{"arch": "dit", "model": "class-conditioned image flow-matching model", "dataset": "analogue clock faces", "train_examples": 195000, "image_size": 32, "horizontal_flip": false, "conditioning": "class", "objective": "flow_matching", "cond_dim": 256, "targets": ["marks"], "num_classes": 4, "cond_dropout": 0.2, "logit_normal_time": true, "norm": "layernorm", "hidden_act": "swiglu", "mlp_ratio": 2, "head_dim": 32, "fused_qkv": true, "qk_norm": false, "inner_norm": false, "patch_size": [4, 4], "layers": 8, "width": 128, "positions": "learned", "optimizer": "soap", "beta2": 0.99, "learning_rate": 0.0051, "beta1": 0.95, "shampoo_beta": 0.95, "eps": 1e-08, "precondition_frequency": 20, "max_precond_dim": 1024, "one_sided": false, "adamw_lr_other_params": 0.002, "max_grad_norm": 5.0, "max_steps": 40000, "batch_size": 384, "epochs": 78.8, "lr_schedule": "wsd", "decay_fraction": 0.3, "final_lr_fraction": 0, "warmup_steps": 1200, "weight_decay": 0.01, "adamw_weight_decay_other_params": 0}
Rows from block 4 of a small class-conditioned image flow-matching model, named by matrix and row number. Rows with one number belong to one neuron. Each number is 128 + 24 x the weight over its row's rms, rounded and kept within 0 to 255. All counts start at 0.
After each neuron's rows are labels from the 100 images, of 14848 (inputs lightly noised), where the neuron reaches its largest size: "strongest on" is what is common among them; "peak on" is the class under the peak. Only what is clearly more common there than usual is listed. The data: analogue clock faces.
# gate: MLP gate (model.blocks.4.mlp.gate.weight, 256x128), inputs 64-127
# fc1: MLP up (model.blocks.4.mlp.fc1.weight, 256x128), inputs 64-127
# fc2: MLP down (model.blocks.4.mlp.fc2.weight, 128x256, transposed), outputs 64-127

gate.132 [132 160 146 135  95 130 136 117 120 110 135 125 128 149 158 136 129 108 139 123 100 112 120 141 151  92 140  76 141 114 133 150  87 132 158 120 140  89 142 123 138  90  97 141 131 129 151 136 103 157 144  78 150 125 144 117 181 118 100 114 116 109 111 129]
fc1.132 [132 132 152 131 136 172 119 125 119  90 134 125 128 114 156 161 153 114 164 131 113 116 156 152 111 127 120 136 119 123 123 139 162 122 148  87 116 111 115 117 109 121 101 138 130  85 125 139 113 134 114  89 128  98 147 143  90 117 179 121 157 114 124 148]
fc2.132 [132  92 168 129  96  78 118 125 116 121 121 123 135 132 107 141 159 116 117 138 131 143 145 129 143  98 129 135 123 135 132 114 165  93 120 123 130 118 133 140 132 130 156  98 162 164 130 118 139 123 135  73 135 148 129 141 125 134  93 124 122  85 138 133]
strongest on: square case; hour 12
peak on: face

gate.196 [140 150 111 131 146  96 121 130 133 110 146 115 138 102 136 143 163 102 124 124 132 100 145 141 130 115 185 138 123 110 122 107 132 114 163  70 104 135 156 120 138 126  84 134 134 114 142 147 141  95 129  89 142 143  49 132 122 132 113 120 133 105 124 157]
fc1.196 [107 115 151  76 110 110 132 107 126 128 126 146 136 110 147  85 126 109 143 121 126 162  99 124 121 122 111 131 118 128 128 145 108 129 132 178 165 175 132 137 129 134 112 151 106 120 112  89 128 105 126 154 142 144  93 129 161 130 104 121 133 190 120 109]
fc2.196 [125 140 126 109 140 135 114 123 113 154 124 111 138  91  92 117 168 101 135 127 132 101 127 115 130 128 126  71 131 141 140 138 121 125 128 173 155 167 111 121 122 124 137 138 156 178 129 138 126 179 146 113  86 129  88 126 134 139 140 115 149 139 104 123]
strongest on: square case
peak on: backdrop

gate.41 [130 136 169  57 117 152 155 138 125 170 118 128 130 175 124 164 127 127 142 126 108 145 137 121 124 143 132  95 115 112 143 145 138 138 148  96  90 111 102 114 127 138  98 105 125 105 127 104 155 102 153 120 140 107 106 115 119 151 130 132 118  74  97 163]
fc1.41 [137 169 114 155 139 127 128 118 117  93 131 140 116 109  77  94 105 117 144 120 114 107 107 143  98 126  97 151 156 132 119 113 136 116 152 145 169 129 137 170 127 135 138  85 123 158 176  83 106 136 109 131 120 191 117 111 133 142  79  89 139 117 157 126]
fc2.41 [126 141 148 143 118 135 134 124 130 118 141 131 119 122  83 135 130 117 105 140 128 171 144 137 145 141 137 141 126 120 134 145 143 116 149 135 148 183 123 151 131 137  67 148  84  87 128  95 129 147 118 153 162  92 121 132 166  99 133 152 108 106 136 138]
strongest on: dark face
peak on: face

gate.185 [138 120 172  93 120 115 133 141 128  92 150 168 149 112 130 137 105 110  89 130 140 108 152 133 134 190 120 105 157 120 122  95 143 152 107 148 126 141 129 135 132 127 122 128 134 114 148 112 121 124 111  90 123 135 185 150 136 136 141 149 114 134 128 120]
fc1.185 [107 136 108 130 120 204 136 116 154 145 115 188 120 139 123  85 145 140 179 130 121 137 108 123 142 169 112 136 129 120 124  90 155 166 152 147 103 157 114  74 121 150 184  87 123 104 122 129 127 151 113 126 102 137 111 163 116 151 165 119 102 137 115 110]
fc2.185 [125 145 145  81 120  96 124 120 127 171 138 172 130 115  94 156 150 104 137 120 128 152 104 126 183 134 128 113 144 129 138 176 110 120 110 158 153 165 177 164 130 128 149 111 133 158 131 145 113 119 173 134 126 126 108 125  83 120 107 138 129 100 106 145]
strongest on: numerals
peak on: face

gate.129 [127 149 128 132 134 151 122 119 146 130 156 158 152 142 109 141 160 120 100 132 125 147 126 131 137 126 202 150 151 121 137 144 130 131 131 137 130 134  97  97 143 119 131 125 127 129 142 135 133 118 117 139 135 143 137 132 104 125 159 117 122 141 131 142]
fc1.129 [113 147 116 135 144 106 137 103  81 133 117 109 111 160 141 100  94 175  91 132 104 118 128 123 152 123 101 140  89 136 130 148 124 127 150 124 145 134 165 157 110 107 153 141 122 136 120 156 111 134 165 113 111 139 115 139 159 102 152 107 165 131 139 120]
fc2.129 [120 147 132 147 122 158 122 133 111 105 128  78 129 147  79 120  92 148 193 143 128 126 144 132  99 106 138 113 127 131 129  72 121 116 144 135 104 109  91  94 133 131 120 124 136 104 124 186 131 158 104 117 143 144 145 126  76 143 111 121  95 102 137 123]
strongest on: dark face
peak on: backdrop

gate.236 [127 101 119 152 132 126  98 116 125 137 139 137 128 145 131 139 142 132 172 129 113 127 135 134 145 120 122  55 128 157 129 135  76  80  87 151 173 147 139 113 143 122  86 105 123 148 157 115 132 105 131 129 151 147 155 150 149 111 101 109  88 156 140 134]
fc1.236 [133 146 124 171 128 137 131 116  91  59 129 130 145 104 122 117  80 110  97 125 115 134 118 126  90 149 149 157 127 109 129 116 103 168 146 180  92 107 136 154 126 134 125  74 108 159 118 155 131 107 137 132 134 123 114 132  80 130 153 112 180 150 119 135]
fc2.236 [142 136 101 162  91 118 134 120  88 174 135 126 131 128 129 127  94 109 149 119 141 136 138 131 173 111 129  86 120 134 146 150 149 146 146  87 185 128 125  92 133 130 136 159 142  81 119 159 118 136 115 145 158 147 143  76 118 129 104 136  80  97 137 139]
strongest on: square case; numerals
peak on: face

gate.119 [141 132 145 122 151 137 131 140 103 134 100 149 125 122 134 150 140 112 147 131 135 126 126 132  63  87 151 110 150 133 139 128 127 116 117 114 156 127 133 144  94 175 156 109  91 111 152 113 167  99 123 144 122 168 121 142 127 188 109  86  84 111 153 162]
fc1.119 [145 119 115 147 140 124  98 160  86 153  83 163  93 104 133 179 106 124 138 129 118 118 148 132 114 115 145 131  92 169 127 118 120  88 132 125 127 149 113  98 100 173 174 131 139 153 152 123  97 118 117 134 139 146 138 129 130 164 145 106 112 142 108 175]
fc2.119 [141 155  96 106 113  99 123 104 142 110  81 153 168 132 125 124 138 135 144 123 111 166 163 147 158 123 125 118 162 130 135 135 116 131 130 153 121 135 227  86  89 164  93 146 105 143 163 119 152 134 152 117 149 149 119  96 126 129 132 114 139 135 147 114]
strongest on: dark face; minute hand past 3; minutes: 15 to 19
peak on: face

gate.62 [100 121 113 157 132 140 136 120 169 150 106 116 112 146 145 124 157 145 162 125 131 119 125 112 117 119 129 122 117 132 129 128 136 162 160 119 158 109  80 147 116 102 119 117  98 118 102 113 123 149 129 156 146  99 116 158 136 145 161 126 108 139 124 119]
fc1.62 [147 161 166  66 126 139 133 140 140 119 123 103 133 149 113 114 146 124 104 129 138 127 143 122 130 181  98 142 131 127 128 207 128 153 127 134 121 174 154  75 123 123 167 113 118 147 104 121 129 145 148  81  79 108 153 112 121 147 119 156 127 119 123  98]
fc2.62 [126 100  63 192  95 114 134 121 135 107 141 126 134 127 114 128 144 154 122 139 132 135 109 138 148 135 132 132 131 125 144 212 177 117 135 103 102  86 131 106 136 132 132  79 114 113 123 146 151 104 120 159  81 137  99 107 140 103  96 131 110 115 147 146]
strongest on: square case
peak on: backdrop

gate.74 [117 125 106 114 125 101 114 131 116  96 136 102 137 194 119 144  87 119 162 126 107 115 121 140 121 107 132 149 150 104 140 106 128 135 107 133  95 161 128 105 130 147 132 127 114 143 148 106 123 117 136 137 175 112  87 143 192 134  86  89 133 138 146 154]
fc1.74 [128 127  89 191 101 112 148 128 112 101 123 109 125  58 134 140 172 131 137 131 136 132 118 126 182 146 162 101 131  98 117 116 122 123 117 164 161 114 113 129 137 129 107 168 142 119 126 136 129 132 139 105  83 145 163  69 123 130 135 104 124 123 138 145]
fc2.74 [130 141 139 151 192 152 119 126  93 170 126  95 118 104 115 153 187 123 133 120 133 153 152 117 103 115 130 174 124 127 139 155 178 114 169 136 111 124 159 118 136 126 156 117 130 148 127  99 120 164 139 135 140 111 162 166  97 135 114 140 168 142 119 137]
strongest on: dark face; numerals
peak on: face

gate.111 [139 168 128 137 160 140 130 127 141 159 133  77 133  88 106 135 104 106  84 129 119  99  99 124  95 128 126  96 119 128 128 112 151  74 120 145 145 146 118 100 140 125 135 119 153 126 121 137 128  88 136 145 137 107 110 146 137 139 147 137 132 145 126 149]
fc1.111 [127 102 156 140 141 142 125 125 151 179 127 122 123 109 115 119 112 127 158 127 127  97  96 115 123 129 114 121 121 102 117 108 184 132 129 162 196 141 128 114 118 111  99 114 105 144 113 110 130 153 174 124 115 117  74  86 195 135 104 131 115 105 134 102]
fc2.111 [118 124 159 108  86 185 147 129 142  67 123 139 132  96 169 118 106  83  87 126 124 155 118 134 186 103 128 140 128 129 130 144 166  95 119 107  95 173 181 132 128 138 100 156 139 123 136 100 120 146 111 149 136 116 148 120 113 143  90 122 110 175 127 117]
strongest on: square case; dark face
peak on: backdrop

gate.100 [120  46 160 165 141 134 127 130 131 148 144 152 136 137 157 124 121 122 163 128 160 126 147 104 159 157 153 121 152 149 125 156 160 151 120 153 141 127 165 130 115 117 128 129 139 131 135 140 115 181 143 151  97 121 150 120 175 107 123 150 105 136 132 114]
fc1.100 [ 96 135 190 111 133 101 120 139 113 120  98 106 143  93 102 120 135 132 124 131 148 133 125 118 145  89 114 183 125 133 124 104 140 119 121 162 105 100 156  99  92 122 171 140 128  88 124 110 120 221  87 130 120 150 119 103 145 122 164 128 113 101 117 110]
fc2.100 [123 133 212 138 116 170 128 123 121 171 125  68 129 105 172 148 113 130  80 127 115 161 135 126  90 156 123  96 128 119 127 137 159 148 116 111 109 106  96 179 118 131 111 126 103 129 126 130 123  26 128 144 167 135 131 151 125 136 126 135 123 158 127 129]
strongest on: square case
peak on: backdrop

gate.213 [140 133 100 105 143 184 143 122 155 162 133 129 130 106 102 116 133 116 153 129 140 110 103 137 135 118 160  89 141 146 127 148 147 129 132 124 158 142 164  88 117 140 115 178 125 141 134 101 110 173 138 118 148 160 141 138 198 152 162 124 138 156 120 131]
fc1.213 [111 136 174  98 121 115 155 137 163 142 129 149 138 107 148 105 126 101 176 131 139 124 126 118 134 115 152 107 128  89 124 134 161 138 108  88 152 143 144 146 117 116 114 163 136 115  88 157 158 150 112 149  84  99  91  88  73 156 110 157 119 138 107 103]
fc2.213 [124 159 165  80 156 168 152 117 137 141 121  90 140  89 119 114 106 100  92 112 136 145 106 133 125 139 123 134 134 128 124 149 149 138 100 121 148 161 116 116 129 129 137  93 134 137 137 158 136  86 136 144 168 178  70 164 188 126 183 132 120 154 102 117]
strongest on: dark face; minute hand past 12; minutes: 0 to 4; minute hand past 1
peak on: face

gate.2 [159 163 147 135  88 118 135 150 126 136 128 115 158 137 134 138 139 115 122 135 146 123 136 142 149 152 169 128 133 158 133 172 172 109 122 134 159 130 117 145 137 154 185 113 153 120 132 143 132 145 141 111  88  88 173 136 133 133 138 149 155 186 144 124]
fc1.2 [147 141 121 164 117 124 124 137 144 121 145 129 142 108 133 169 158 109 153 129 118 139 129 134 135 128 129 134 151 128 136 114  63 127 115 151 135 119  83 128 135 141 103  86  87 171 144 119 112 105 130 124  85 144 168 126  92 128 138 120 178 116 126 155]
fc2.2 [119 181  86 141 147 159 125 130 140  96 117 107 136 117 108 158 148 103 127 136 126 104 130 130 131 131 124 140 132 133  95 132  93 136 106  85 138  75 144 123 144 120 106 137 102  72 118 111 123 121 130 135 140 128 158 162 144 122  98 136  79 160 116 130]
strongest on: dark face; minute hand past 11; minutes: 55 to 59
peak on: face